python train.py --encoder_arch="vit" --model="image FSQ autoencoder" --dataset="short English words printed on busy colour backdrops" --train_examples=22605 --image_size=48 --crop_scale_min=0.8 --horizontal_flip=false --bottleneck="fsq" --downsampling_factor=8 --encoder_norm="layernorm_no_bias" --encoder_norm_position="pre" --encoder_activation="gelu" --encoder_head_dim=32 --encoder_fused_qkv=false --encoder_bias="none" --encoder_qk_norm=true --encoder_parallel_block=false --encoder_moe="expert_choice" --encoder_drop_path=0.1 --encoder_num_experts=16 --encoder_moe_every=1 --encoder_expert_mlp_ratio=0.5 --encoder_experts_per_token=1 --encoder_shared_expert=false --encoder_patch_size=[8, 8] --encoder_conv_stem=false --encoder_layers=6 --encoder_width=384 --encoder_positions="learned" --loss="mse" --latent_channels=4 --decoder_norm="instancenorm" --decoder_activation="leaky_relu" --decoder_widths=[64, 64, 128, 256] --decoder_blocks_per_level=3 --decoder_block="plain" --decoder_attention=false --decoder_upsampling="pixel_shuffle" --levels=5 --residual_init="none" --optimizer="muon" --muon_scale="spectral" --learning_rate=0.035 --momentum=0.95 --nesterov=true --orthogonalizer="polar_express" --adamw_lr_other_params=0.0021 --max_grad_norm=5.0 --max_steps=13200 --batch_size=256 --epochs=149.5 --lr_schedule="cosine" --final_lr_fraction=0 --warmup_steps=390 --weight_decay=0.0 --adamw_weight_decay_other_params=0
Rows from block 4 of the encoder of a small image FSQ autoencoder, named by matrix and row number. Rows with one number within an expert belong to one neuron, the router's apart. Each number is 500 + 50 x the weight over its row's rms, rounded and kept within 0 to 999. All counts start at 0. Numbers have three digits each. After the name is the row's rms in percent of the matrix's.
Before each expert's rows are labels from the 100 images, of 14848, where the router gives the expert most weight on average: "strongest on" is what is common among them. Only what is clearly more common there than usual is listed. The data: short English words printed on busy colour backdrops.
# router: router (encoder.blocks.4.mlp.router.weight, 16x384, trained with AdamW), inputs 320-383
# up: expert up (encoder.blocks.4.mlp.up, 16x192x384), inputs 320-383
# down: expert down (encoder.blocks.4.mlp.down, 16x384x192, transposed), outputs 320-383

# expert 10
strongest on: black ink
router.10 119:539489503473484520511418527573551561557435451521533512510460526498413605459516530534445414493504568538474559584464475495468506508550432503491404549467579444515499455532453475393447382419523530
up.0 097:399422554460466531543461428492614439458488571399552507551448590470443544554506467578500509527570474436575534465552491528509447531515506515484445556475439530538546517494519431509474483535382481
down.0 093:593439514526571521500592453429565530470454478514536447542577462386476470455613466402496562552510447399421581419439467564463526536522552590542391541405470538539450474627501508580495512549485433
up.1 094:538591428504522497525474542578573561490442516540483468497432505492487545459488533494508480541477570523561531502462511424535499438533419535428434570483541454476504509610505523466547440464432470
down.1 124:510544392511569483439482506538463535411543619464503493516548547446538519516520479500484519520468539541581486506462416546451448526504601528531534552485557472510487488566475458558438472463386437
up.2 097:476479423495539482519595519536496503470568517478518472495485399502521498474475537430462613474515513540543447414491458599519541454581457408506528522503523555466594415461499553531484593545527510
down.2 116:513502486478432610484432494481485430481507494454511562429450541517549483598592503559541508359503444516405492518535502505494419573497494506451524432564549506552465516598536600427492451529568444
up.3 097:576438454437562503549482456510474457545485491544525552472460522560437533495513381541507450443512481462541437548471428408520540499490553492481556537467478558421584488429488497513487567509481501
down.3 075:513465473501555436508534546437529439531499478592521417549542441477535468406455480556451541548536535429493489525459519498558591484489468509538520441541552475468468447492440445455472554529495393
up.4 095:522505483432487503548414513466398508569478493413528510596550488508575493439486523497474525474470575495614518549552479532438436549483432430447479534473539580479471392505468480604511562457430471
down.4 084:466460438476528495479543488536527573508554493540403476507489628569487573504601483528468538518579501531451532544416474489489452474526525542452510576486496528533603466602428481460609420545522596
up.5 078:487579569539477482627477483506448547454470544556490511616515583587581568413450432496443510483505485492492529550524526515460440558525438571567546549540506471550440494556555545528505607543522586
down.5 047:459580449659554491471437452533556468500479525452437455494526484486408497599506504483595475474437489441484571602443441566574539371477537580453495426476419548555454508534495411517570489480581551
up.6 103:530493474577550418580471527530530439519535491542460642399521444489522490520511522529473526490512489526562612508471572496465462459494524577518469518502545428513572427508491454504541567494503559
down.6 111:573533511491448544587495558510501627510507504496525533520450523536555543497424532521550469437505507563671463528493461437466520507473482540505514440423504449558523486524543441464574475448465506
up.7 118:572533465501446529529394493497496437488514514507508481484486471427516469521484518526485489453512534409472459479429588591552474519547451442498498503500590522474457502587492553563499457463508580
down.7 095:569421519451505467385526428480493545479546470538538487528425461518512490533526394509511529569512580443534488507515471458511499546556481472444557477467536401518562486500586583565562441560496521
up.8 107:448490519563439506458567501465463541485540514522464468527466476460482486507577508537418412478497466563519464534451453465496524492490486502463402473477463539419537527537542504450538537473543621
down.8 099:374433502471486542563513582466501458430442484528473438455414448441509469525450546501543534452457449497520527504519509545624577512493432396481546438414511456585531467519558519430383512479508441
up.9 086:486486452431430478548453481536475466497470462548476463462462458459558489512430458554529494513472462522514497506463587474558411521551516547517548449380487499555468552480532472517546547501491486
down.9 064:554547406480541538536462509473561501552435518579515559381500569588511580477560562511530528492523566512695515547499471488442518504426483536501598523521502538460512508505510416445485478495365465
up.10 084:489583547496515439447534554399582445486557486503518579534409477469521490555531559551519431500455530440617491542482553475529516513464512511569437408567513440569508592623490540550544405441514511
down.10 084:498426431525480500466500493513573559532526463495601576515535504465469505494571470491578435557456455519529419537455428402487510490487455560405491450476457559570443551478551507480554539450396541
up.11 075:564439433471556466547531383502492564436481465419437511476497553491525449503550475452504399549484497538525553473438499497439489480570534531570585454563438471430569512489522542537487484502487530
down.11 063:416502438509501530447469444454392535513547451539504479390434514519459514462545537453452467444507504506551467478424540500445550491552550444509585552539459507481447442456498605551472555559458595
up.12 090:481462446557561524604451452540545506495574526557552514592514487544402561435600514543468461480533541459541587467519450347412502553520477531526521510368498474528513439528522456583489582453497530
down.12 082:502576493572417520468509506503577536516516448458559543439579505434418467546509469525522552474449495465638606475530558459525505562515585458484423505465560558429463509571474418533526407498455526
up.13 098:549522410469516509428559481544559525572496571489481528461507510514487534481443514510529470516503496487538462537522462516488507502619497482445513520476562543550494520366437505470476446485520485
down.13 110:522553502604473488473545519453398470464499413529538439577535503437563506484410465499518494479471368526677538593568483469471517534431521533530497450536490485422494462564568583541543573566461598
up.14 108:465578508519507547489513510488449449475465509502606482424555550573499372479579414484403495591445480469532532472587519474536551541636521606529481470455465463462558531399497532536483457476509536
down.14 099:403559447489522574559580421571574513522599511525599508506488504538444553549509496545514502490519424398533514487523562531448482359407457517508469468447531620549431573588536487526510451574358389
up.15 100:462519458559511520459493517529618535499486529516537493568550423470492445588420493387382398519509412542523553471494569482534476482454488463464545452495497463582531523518528444537441517404571537
down.15 085:536430565562481467464494532503582437495577475565482549524513479530538542489471545521608488491510468465562508542584580578514539565574517558537479481477482525367444497472496493466465541490455429
up.16 109:480565549509484493538485408547509517485562511449540511484385517477493540553485527508466507420423448491579531474436541528480417537494436484512460601578524486458510519450520498524419501473455493
down.16 132:513509538527544487487583503488478434532519460530535644547484530557479565499477483499595441485403442532599503569549599626566456497513481524634412465545499558493524434524580472466542490474553531
up.17 112:507517559456499386514546459547473515502486555494557395384527478484454522542479541436411604494517460542471548520493565529453453429407507482496529503479503486454548621480481515523563524528425467
down.17 106:506443526440480453430512561512517498506463417468503448512572508451552511396516532521550497500457381507428514426492503532528523493583572481483497527516472475487423486528523457486516576483386435
up.18 107:477504491493499514469542500488487382448463506502511524531428498462562499481480446565497524532509550475568481581484566467529469511497525452483534596514525455446436479542534469460493418435482517
down.18 121:520459455467570488417460427554425484450557547554503551433389439493519480532507546459381500500545468543455427510479541491473485518508464487523506452489416521457446525487563517458552555548550550
up.19 103:490574518543450444511565586508574532520426469465529609457567559559572466528387518521537626504445493498542533458488464490465550478494540497493511471518485390458556384466545473457497451501496531
down.19 107:495515507527623555505469483536532497417551465508488457413456479495523442598505530491526421485412544462581596515448539535502383541543489553456505548512546465506489544374550565530473547538421400
up.20 107:408484527501494525514552509543488481560471573490499417564515478520496477451425589495576447572491545469639503395436455470419514474553508535533481452494560443509430596481484537560447405440464508
down.20 127:617566479399458577473466498519534545419463468631475575508521493524425526452512500481421528537459426442563489555469536461601569494435477486542479514512463434425475530499461464476565427467564490
up.21 093:515446473466529536620495509553495568578454546526516491466559512455532592510479494488510442575528455562488483534483510506464576516527471500502474486467550478423511614467538470548427605437408460
down.21 097:548457519572464512500466493459542444471581426589474468651495533444526531407489530358451521528509354506569518564507485543558469534472562522458489566535483512498510464581585487407457580515482585

# expert 1
strongest on: grey ink
router.1 081:505522456499494482554422462460534527609411427559551466590462561547493493532481427429531489508536428432556479466552401542472562508406440562505446566534515469563468466511474519467470444384453521
up.0 103:583452543511503435529447559525531496495480494605467606482559608558540547551523464452570482467510414475437495499532498548579422558418495564392521574572564578481548505458490526537472438494480535
down.0 101:524434560536456525454490597495607562464498485426482501474523471467557521531565458539464481489547506522422503380484485497484543425527426499442436514517489414604471544556335559470461582492581548
up.1 085:465485507454451511541570509501550529439480459562566446492413502549411586405520482492445521477456589521451505486457579527442559437519510534483434489511597404469530519528484554526480502506551523
down.1 103:524482403557504592564445454469544565504525559422438563570587527479566553519439486456441585520653463455528481451465562516602567557451537460482553507436458529547478468427467405504519578439450520
up.2 101:409558497521498504484580419473506429540497521505484516592446509530434503462606503440439450481515549535532475499435589528448593527511592543564611527471563517531538467560532485539517481428541536
down.2 081:555411428514452540511395441489582453487551546422615563543573483468493493366500524458497546462622403476482578415505551455514522524475536554444578489567514544411414480510547522513516477520422526
up.3 091:486471563460515496524573506599492429450575460451511500429601498519543521456431511601525440508531554449484573582492448479503575397534531498451512531561489536494440497528503517513550500467519522
down.3 078:518508583527521511469439493404504483472541537483576496518627571566597532480448521485557492527539447549417487461524519570466571515464527576452452507497554486538484528446514449517485499559561578
up.4 098:447491533515498536492483479477463623517570520527522517482544457481413513525545480538490465511569504509439488510437506447471497558518491429472501530482465489491487489484500526540432454499422577
down.4 099:604521527556467463487460549475583464552484475463493530499492527541500659516497370533507571478415468500333534499516518441428446491511483470474512567457450507509503475493475530510552473479445455
up.5 100:456498525470477539475530525458421475548534512631475486486476470493478516563584486544480420472529565493495545494533588440391452474625541504521548530491533538559455456522515557545471398572535531
down.5 092:486545459528494524529483444447466491502477570552502565542520517531579497542450482514514574457582533500365553495386561511501526525501478551499497548563574531564482498449562506531526501459531491
up.6 112:578558497543484512482651574493530482460525585498569556378478482477530434501529564430456598434526529453497478469540410506483480518506418464536530507505573529539487487611498528486487469432541449
down.6 118:389503503583504405513582582409551395540466483477538473565497510570455592419475557502585486624449498537502548488447528439509470564498514533521530529447498483478442557597498529492540457492413440
up.7 120:503476523441523439533429605462521563499493522487547593539544491457403532533419545547511415507477508517510481423512550479509515537557504495518561564430520514548490510567501463583618539527495481
down.7 129:478546502576483574459520479487468522457355495495484473533501541514475477496427537472522416416558499539476530520581479441543517618503536429529495516553492525497389465476496536519388461475510449
up.8 084:544433399551526567471508559575486475452555463469486584418468567471469446478454458486523490531505557528480436515440592450516497474643509571482422447545497482450494574445575467442579348509383538
down.8 072:486560436498479521513476524531509507530427497549481497475490554472452458525457451473586517550519568508510525522485479527516498548509425514561530570504508425460467527461544470497520560543567457
up.9 089:517535595560504505447518590498495472461562484560486525459549542526491499491557610498444434484509523453433452536511536553490582534488436475500459443451503487505494506493535502475562526589593497
down.9 077:488453527503413504446434456494450437553493526485344550514500410505441558536491393453505497459529525528450585563464410523442475567434545459484483575549425488576476504487515485397458531459541481
up.10 109:485488504482583554502513514619487504408417566397470514471563423531449535518495563469448472493521502448500473526448483510537498542526519471512530439453463543427577457474486522454503512577557513
down.10 105:488498639495467436472514420482564555492473490453513380552513440436532563528451482552473473496431511532499550481486551465498434534557543561477499485492487522515552569422442437532477458417479538
up.11 102:414535496558573480436529547662535515482627524574425498534569582565407590600499501533469506536485457518506509407469507500407444534489430495497492475519431463519482545472489487461482467462549500
down.11 091:463617479504500562557506589474538494515422497581482460575541499453570471561573569521535434470458406477509461544464544485485422549434511537479454540450499481542552519506478407532520481521476494
up.12 068:462480500584468472526480501450504524478540526490449563459490484609450514531555478559588483534409523529525475434522454569499434543498580573499397431457548538503520551487572487385470500491581514
down.12 060:556488469465445541557413473537573470534510473546437468462484378465517584597511495496485510500482635471500581483483411438596457470511520556601501474487531547560427496535502595456509473513420518
up.13 094:590545546492485544584486468563522479447512509553504467482530512481490507509586464495584484550460518642504474523517561518600441429459483508496614459519532538523412519533371468643482424484498493
down.13 088:573442543472505413431478511422389489525527526455485617532503586543560564544483516517489522454477510432453526453536437557395453389458495578501564557534455487363463503530502574367429437468462538
up.14 086:474446545490486533581500470485582500411488481513519458460429490482514483491532511457487461422504551563541451518558508456454490510594501528523591449486573529514504588513503564541495469547495464
down.14 062:503533519528490570456476454531429558421477537508538463473550490502516518528502498456490485476504541434457449406469521482429545516579579470447470505571542584452578524481491451493566475490593421
up.15 118:477457544488514478505511380461481450491542484489489561490497536454438565443468491467569571576544520402463428572501479476497465473478495507534455448604591526419441486432510472531466450468541487
down.15 110:397523457449497434535423538506483487519577520513503506543563506556427473493457579441530511520494468526352490566448509546485489426474499491469483569484519569540494510521411541434461469460454625
up.16 104:407436506555493458471542498461441473491447622495458559513492545523486407454423478476425472447524514494504457601478485539470420510557416477513523533445516509396532463477460476406569593538495460
down.16 099:426540519536471481505592485515457418532522523539591523549485531524565494474524512531488537561452529409434476522445464500512449492486444469501515484446507474501476499579535603603582555436483468
up.17 042:486526492496487442553518492534567430514572515469483477508546505413509482500527557471480591508507591580519516452433600511523460556492455490482535511441501550429521550505584443509436474556566540
down.17 039:431638496527533597570495477533501467541480495602428402423433508455539533530574443543532507451550502584576417477483490470537586498527524467563552459433605555496588440472507534494484458459527542
up.18 066:504488376567426451526491513493471490546544542516469517548610448388456608470490511537480532568439467422450546440391552400576558462422532480504536568581532541497431606441452352530455504410498444
down.18 060:588444491520416499573598591416538536497471547494539437481551594620447456496496538507531513549459482495364512452569411426494477609468465563506460404433550407535455425554500538511483477586486402
up.19 117:479571523400492501482476492478415445453445461502561480450472424412497451482505456559474403443461484535462494469480504563418427472419438494519542537508463526434487509454558434578385392538537602
down.19 106:504540526469495468561455567556519544527567512513477510584537447420535515553439506508455496512509422594482494507455509476411451531578474375507527535460521446482619579453515524442629566417547431
up.20 106:510521496506557484607537579567486500495423546463490583500354475515402548482430515478512454518457518506542509565502563453589570472591478450520429574499544463422504483452518532514515463373514512
down.20 118:530441488498524476387467459429454519469505522482483503448573516464360426575416533529517552489499512555550546555535498549539477547492472495512488516488511512542442499478429535498481501487588495
up.21 054:436399596467594443538515478530479533493452544491530563556486409454464512515503402523503471436453569551464520444499500474527442437550562449459488424449606512506534503586467582585525514483484576
down.21 043:511548501485442474475466417693531432507475521561445466500573497509458590624536590459449561534595429530429435458428497466409492520481513543416528622521512587504565553485464441447486462507579416

# expert 9
strongest on: black ink
router.9 064:442571551580492365438509479427527444535474459482417549474535515490502491559600435408535502449587578509444535419463494529440548560536552476476477430453541422596486523481514545512464527607521513
up.0 091:578424560529576407368540428509439481457528439537521501513492556528466476507469479474545573500450495430491461529493547486583488456489572482507523539491523609463559472470492585485512428548443473
down.0 087:614426465527496523524529417492443513436528513470547426472465563467499523520503484558389561480518521570507565543513574518628494475482504547412484563451511434448425551499486447493536525454506524
up.1 106:499509557578422532499539527476541554459567530518445457526504532445422488512425545427486530421487519528549504458492471477544497592522470508488523538596549563396559546578520529580521448530619514
down.1 104:498534409497477454478462458639486507468470478552479555433483455584437618510545555512534440482512401461442569581531531544551559429459495505508555500451484484437510471471453510481553470546528518
up.2 092:548496461501580491456478483462481519492534491531497515519565562510534536526527459514560570489442483472535609499478616444476363521490559507465560515545502485458466516526548467476450527489578510
down.2 074:531528535435464517477484587571528488459547492462492450475498542548530566414554429463493502532447530391383470478504469440492568531525521551517440442453439425578541515605475537457597520521467471
up.3 113:473528469455586460502537526525467497446407566522476504413558509469532483503530501456467470437537481469429481509483480568452477469411519509526481483484438535481523460421442504521558593539450534
down.3 113:481499475475495398497525598522606450483447539521478461419536537491531501523419526460537516576326445394422435447506463473425529587498405520395482420619500531433424574476453398481433558445483416
up.4 109:475606548416523531501477445439422520494512389463534483475461446526579544491511631447591492549480445512507480397486505574407566492570524549420538558464543594538495486506455434474542483575353494
down.4 110:586461482607493515470492486482560439458475516560516436597477535437461587381579534551436390456552452513609499507575480528543484492459456513546484519525490529549469351512523514458511524411572580
up.5 098:520549483554468549458455528429447533478468540531506541479400466442532559466472499601491469474429560423493482476553486424528529571510447466503446479474575488542516543528445481529544569446510481
down.5 099:486461475603449484493515547492477449497510510576528436496608575523484489486462478447528589492556458479474500533508545640411444471578487483446439415455481412535377532466505540528558471528426500
up.6 110:456484586534453490525605437521468599526489509503473471504509555585597462476538556471460444470541533561437489478538535553489455496473505515452471501521549413450491514542514550402572592513443547
down.6 121:394513523470547538462445355428515467420441467463555531492542442516442561521468473455527529514508579496485423491442462607510589533579520443553475566527426490491505562518521588489448473528532639
up.7 054:482486532549493543465470499454437514495467466480545433590547426522492509441422473471517457456593578548556493508549461441492434466596448476546519396479432483608512464513535531492502419388462490
down.7 052:438550488481550505448484480628471525587547468457565545569439502537419487525505501564528462482466465423530574466437535579506547444400417533455443554560464485548519520480464573489448502457427565
up.8 099:579471462530496511467476430466463469533501464493574481572500468457505521496515493497458570494414554483513422632442486390506520589526480416489464511430456521476525433504437444519562434626481416
down.8 099:540569453529496494529492498552489436525537445559470547515523560472535487506504500455462527496526405536569501492499497515591631487442477502394520625412492501490422467505433491497489491459490443
up.9 102:578552476475496488496553545525577544416455502532464508469503554521638504528445485495565522469491409481506468517460514492447490506428493485521474536493542530485568461501553487541568504534514412
down.9 122:401551521545512541547503475518465447478561478430512529490497501520562554535506463542584516574460451585696495472455511483475507466509508437479480458488450512525574425434510457551490432445434449
up.10 096:498448492550505498485607520473414399504493560470550414508562641474411513540452495537505429441501508468518473495561430468540468399529563478515477506489449381517514498546506547515484557543542475
down.10 087:528437488525433488429457531456579481448485475493525506532505519510416476541504578494590564518494504467394460546582604498440520491464484595447525406528538578491491427454485509487467457609460537
up.11 099:450497447528491453524419577578512439484512502532498492516557556485421594505459626530565468547481536463523469546467559479381513544501521559486500504471502463520488481439566583415512485512397509
down.11 089:425483518504498437471608475529498513457552584487510538430427465425422480429530545495467573409447549427510460490443549608469483487505504492522522480455532450526443421541469540493404522511495511
up.12 114:533474424482467542527449412513423398413483547415517522500409496479618495560509411524452414480415527512539470520431439491528495550478542517501534507512550455496495478449524536639509560358514493
down.12 107:477441465416488520489522629532530521581534472456526430454619516521497496529549505534555514543548396479530503502506475500533496540518484491382459501538493500512540489493489511412533459526454521
up.13 091:500493465498568575528502507567536451455452550484478523660508511447507477469500559571521515571519471512519482429512517489495523464464610533472504459496497529593486453524554569530570476449557579
down.13 080:485556470504393432447586503508552551394525423465492433492525534486432526463571522518449465480522496461490488488474435535491455465517465456512506535377426521509452484480530542556476502518475541
up.14 083:513529557488533562569451545526510509475494521474476598494465517499465476484483415495588507533493445447530568459458457493435517533492404450512500476520469611497549469525554428464463377484500523
down.14 087:518570524588565460529489475555392492575427496554485564546457559537577471539498498485367513450577589587449568501467493529520439536507511470538473488482612500465497522550503499584543507516482508
up.15 121:380493592550537467522450494491480553474436443438466497463508466436516486533403463444489558476475588504485507486538464534514579526508365487515400571465524520480414500503501608495518468533517514
down.15 116:513481583384494469505512499470516402572485412484532530441558585478465536575566498525534478476493482535398508509415485462460463465470439478475492498505484501466486524373433459514550566465585502
up.16 108:342370512449510522533576545400484534484495549551491495469539514500496453481545454471469460531495523425626504473496536457512521569503549485543538487510471569489509512510466568456455517656520389
down.16 117:490583589474454532512505471587442538496482464526513422513531644584545535469539471557502506475536470614537464483491507480453372443462529415488464455422540540496415485525425512476535503563520604
up.17 112:492464443464466490432454423622569528509463459531440482496388527472390514514410524436494427465491525521537447529505553402557466454518459533460521438566551482506408526562527513476545567411525522
down.17 111:483562391454534530458500524475456547510544434565502518431455470488548465569548531552484558547476508506614466456476507500405579463538474538495532465431554486550541551451444499587477512449502464
up.18 076:540589483638406486540488540463488477469437472477492504572461469546534411454579453405437506483497495470525427542516521520504448528410516426613497529402502430484424495510459517497487498542439500
down.18 065:459469505429507482543402545565482544538537491593516468560442515488530482449454486484408435580572494459466544427452462454515515465468519473545493507593556531455499489480455527473573438514463471
up.19 112:472477511487481479490474399562482398553608468528474445518497490529636484476524554560494576454510511437493481429530506484418426549425559514533478484538546510450477469554624472460439514491460577
down.19 110:543468492406503507447526484463541439433570429473530608402479471512509562616557352507408462445449443469585499447563533497508558470490558505542473508607465502494480483405459437516496508507494466
up.20 114:403520567590490437555457478494477504525510519523550470487428515497484527605421488517382529436542560495498518509566543535435463531487445488486439585574443457534542489487507491552345534534575551
down.20 121:519447576439483524491465457405502548571518518477529512483469608506411575494543507500546489494452391479370488458340475508547568486556519505465526506447497494468453578563508440401421523458639411
up.21 110:481408518509482479519508536593477490500494462440457481506464534492475602500455550523551510390501538504564497513468534482480502549514633453532487438517526509553485405507470436482427484435578495
down.21 113:453641465496505436485604493585421548517480504466508559490425422468544605522544594480439476499519572534535439577422512445508473556483534521615473552491427490462492468518513486546398451506417480

# expert 5
strongest on: purple ink; red ink
router.5 113:553493499517434518501471540635559533533408522499541522471403448499444598405545546609486430448425557543458469578482500465512484475543444431463433567459572470454483416544501463470401365375530494
up.0 087:496533533496459545482559426404480467524556435487442596593609567455414428498499447530443487490471587406468510580550487582476547442513501527513609490484545461506602509563497478548477528621506553
down.0 071:556549465514583562573471548524538458573431479472508528496504484527447541426455430433484460507563461563453492426492465436521525445570502484537435539498482474452457476511571474543486549538469460
up.1 100:539447568479493461567522538486585514491453449497487573568495529379627497545551559580479472561483527493504468502561376518467474467430538572471397602498449482530482445501511530400510461520485516
down.1 074:475544427520432493516514481430508500429512446482554491443487521521611545491483438567519505468498556474539571570478495523450440467514444531521566440389565460443470505533570478566481531479454494
up.2 106:516522508500549489441497480475510586511511513510497503508379419504427556490507506519468521430552504491628511465477432446447479447486501522535530530619503577470485496383476498528441485491510480
down.2 106:485524330515481522484507490582569439455513498477475557449445493470554505465506522539450521513507484519688539492483475508547483538386453476524556537535568457449481530600478492484489519481375526
up.3 075:534460592485501464479457491498569500546410553587463511550541441500473553541508431474586511488500512462500544494500513500495368502475521533441534426461494490409499533511614526506505478453570455
down.3 048:630484549481568484503472362499437459538424454520467465545511445481449546495436478492503437487561535545442538464436516522539522564570482502517513536426461429540566516565514448495474485572489544
up.4 090:519539506472499515518544438530575567550530511477492405432556531540544578586496504578494517521553516346481464449473505606490485503520385480470399445545506535570470483513437530451460471424536497
down.4 056:493434430512493520524410424462520505524439454503481406501547466485469492513516455493534405507534504477592581473509445466448562409474432535456519563513489511526502506520545514442583564568481524
up.5 102:561512534552449572598474481566448471492540480524541462540461399410455494442576567539502513558484559482519446528490531410531520472504490423466514569566562510543476484497521546538397502542506571
down.5 150:521555520438582526506535488487465541536553539560508608476606541487517471467474488375500543484395452510625488512457502568550529517471449516534524486519495513488503448449514435544530525411532526
up.6 072:464508560487510490499496611535451430491415399448465488504496527483463396496498511532464487468487473566452492489530530501528481495441547578467498499490507540565485560512595504425467518527542458
down.6 044:528447474480493458540550579580521526530397488514538454506484421461469456450485538621486422465553465445464456475499444473432583506594486551466490478494517554488565535514463542537484473570526542
up.7 030:455528478447500487486506499475471474531611460410531515528514427526470494553546396625504541408536443451514546578509468421527624378590526469507490502470508403502493455594526516519572432494430547
down.7 023:462495451576522429478488466393421579535421487515533551540447473534382462524414546502495500503478520432595483412572489535584468504507496513531506620552413514551458518485539550503416567591365508
up.8 114:525420452496472520497469562506487518489563484435553467534573484515559450463541410429520457529541418474575534518564574524534556362619508418527527582501593591502490502554451541547572456426457411
down.8 106:527512483518490489521457524496533399526494598529535502579504511484493551454532595547537490488473392471545443501451561425524537568461514660404491534539495538569488567396466544507507520507490503
up.9 124:500534547540498545504514473539509595554507589530542417512502450599508448521522551458525490480485463514460441464517513555562480527484437502455450588457446521549460541544475498529467584539516419
down.9 116:442479463479530493461490634438489527545606431563483499399477570484476462435404437413494605517431432493460504542504449528547573476491537545467436471625553492561499531474468430477406433510512510
up.10 103:578485373535518511430502570582579515540447576505480571442460536526491570488542589497520491514419588435555448376478476479572509561484533610546535625547551480534471506532478477514518511497405478
down.10 119:524594377477542577577476422490493532484562500487540435507596563515515522500512536471511551458504523514740502561359452431442488411541450448474474553443517495552548516563525484511418409564412481
up.11 096:546599456464560500611532570441447541552576494564378516550469548490511460514514440514462517479519539533462481510441510453574561506338435531477555567570539498454591467469546500482526519531466462
down.11 074:426491590455535462449430562528510504570503490483363489436447534603480478531452528462479560477438565452483508461547505626496496525525521488508548544434416460425532475498466433509399487626496502
up.12 083:539547592493478472469487487435455505356540426495543561497557435433546530513567559476460508462490458523446513562545499516526413404441441541520584416534462456530500522506540410501587532421458422
down.12 043:544507473489582510512453440523505548387415417502526451483536515554526514601399544517481430505450549518413565581411474542499463479551478586523512530530458534539524524495511462461442504519518412
up.13 090:541548440481531541533595562428471495515452380512548531423501660530456598475470422555426442533571546484484601551435520458422527470532529537545509471431501434505462433488484447448467428574560557
down.13 150:492464488542504500501477429623428475556471512523511444486471462535489489462517476466528510442557476477242520479564515545458423390516512525528487532580416508473522556540465522535462573547492524
up.14 056:535455549551504473473449572471508517496498554543469554503516505529430551540534521497543540451552599544535494512511459490503490428451484536550515494446499401505460517542500472480422528513570549
down.14 043:482524520481621587532481545499529588528471449510548519533575457479527563449526497469529482540574424606561575495530499525650518455456516430559470526451534446509512497517498519475412520542518440
up.15 103:441478515547503475485497477551501483390504458445444552532477475533485445578486494584493509490576615428576469585584513440535508443496604520501538475526487416519584511441535488514511571399527418
down.15 067:482580377521434577473519483472484478513500491462386499440484478525605512519459443549524548412481489448548533434482476522473497550549460483501503463464512464527510430488528499476493465531402541
up.16 067:557518475516376541513442483478532506513516509541579506545468401468495459445476543468416696557422491522576526512503515448548361522443504521510517530504546518542525468472424506506430451454524503
down.16 057:469589513549472488468529485421499480529481548461429512544508499637550521541537537517482569523533522465558531486586506445527497512489490504469457509528478511539533527503519442459563546503585556
up.17 100:523541459595520527492512500572550586474575548470484549373456461510427447523490417559446592524554533491515492508480519526529555489452574479530516450502557547502481521568450577513524515550489444
down.17 078:530440464503506491551538489451465430488452470478468446588415477514461547613609490478516460491538536525559458543543406502570534604505596588460444483519514479481528550453548503471481421575520576
up.18 098:484381467471487510517528450568617552526515470521521518541475566477549495523435464457516570532535526512538499486514463470533517590451450568481479479537580379436609483445438550566489445568478448
down.18 093:461488453523549586489449470464449501580557497525476505421538459447558478549486557480473547565530426467640496503540472480525457482496457490495535540491516585560465533475457503512401532426477485
up.19 095:598503441455560482487483511482374462496510477499472425449519500536407598533428466497490481448549519502530614519383478437549477488474475524496585466533562537478445405530512496519492440512481475
down.19 065:473490465576454492499513541549475572424476471548550587419537446531467403502467486513471460523591499437431411430472632453458494484415529506437540584629514529342578539515469395471648554528563629
up.20 110:491515572480499533618533449468608637518582436510504447522539400539503527479460561462498518502563470438553549617499513551536575465424576435587498487530453483415573396509488527487450473591508561
down.20 103:499416555470489497540534517465519407408552429526617544530462517469497441470443490429497592535573500523676493459435467461471567485494516585555499492512627488596565446530440581456591523477416529
up.21 071:492496500527484491458533501494501480530557434519499552441540539456415469486565526535436568502550517461448496534529548469462556562510463587558446579537474471565502469501481537500554581410469506
down.21 045:580573377534416593501485523457535442408468531537468543507440530441543519486434543460496484465512382582468531486487553462557536531510493474493474601548565478359449537517507528524583489543563468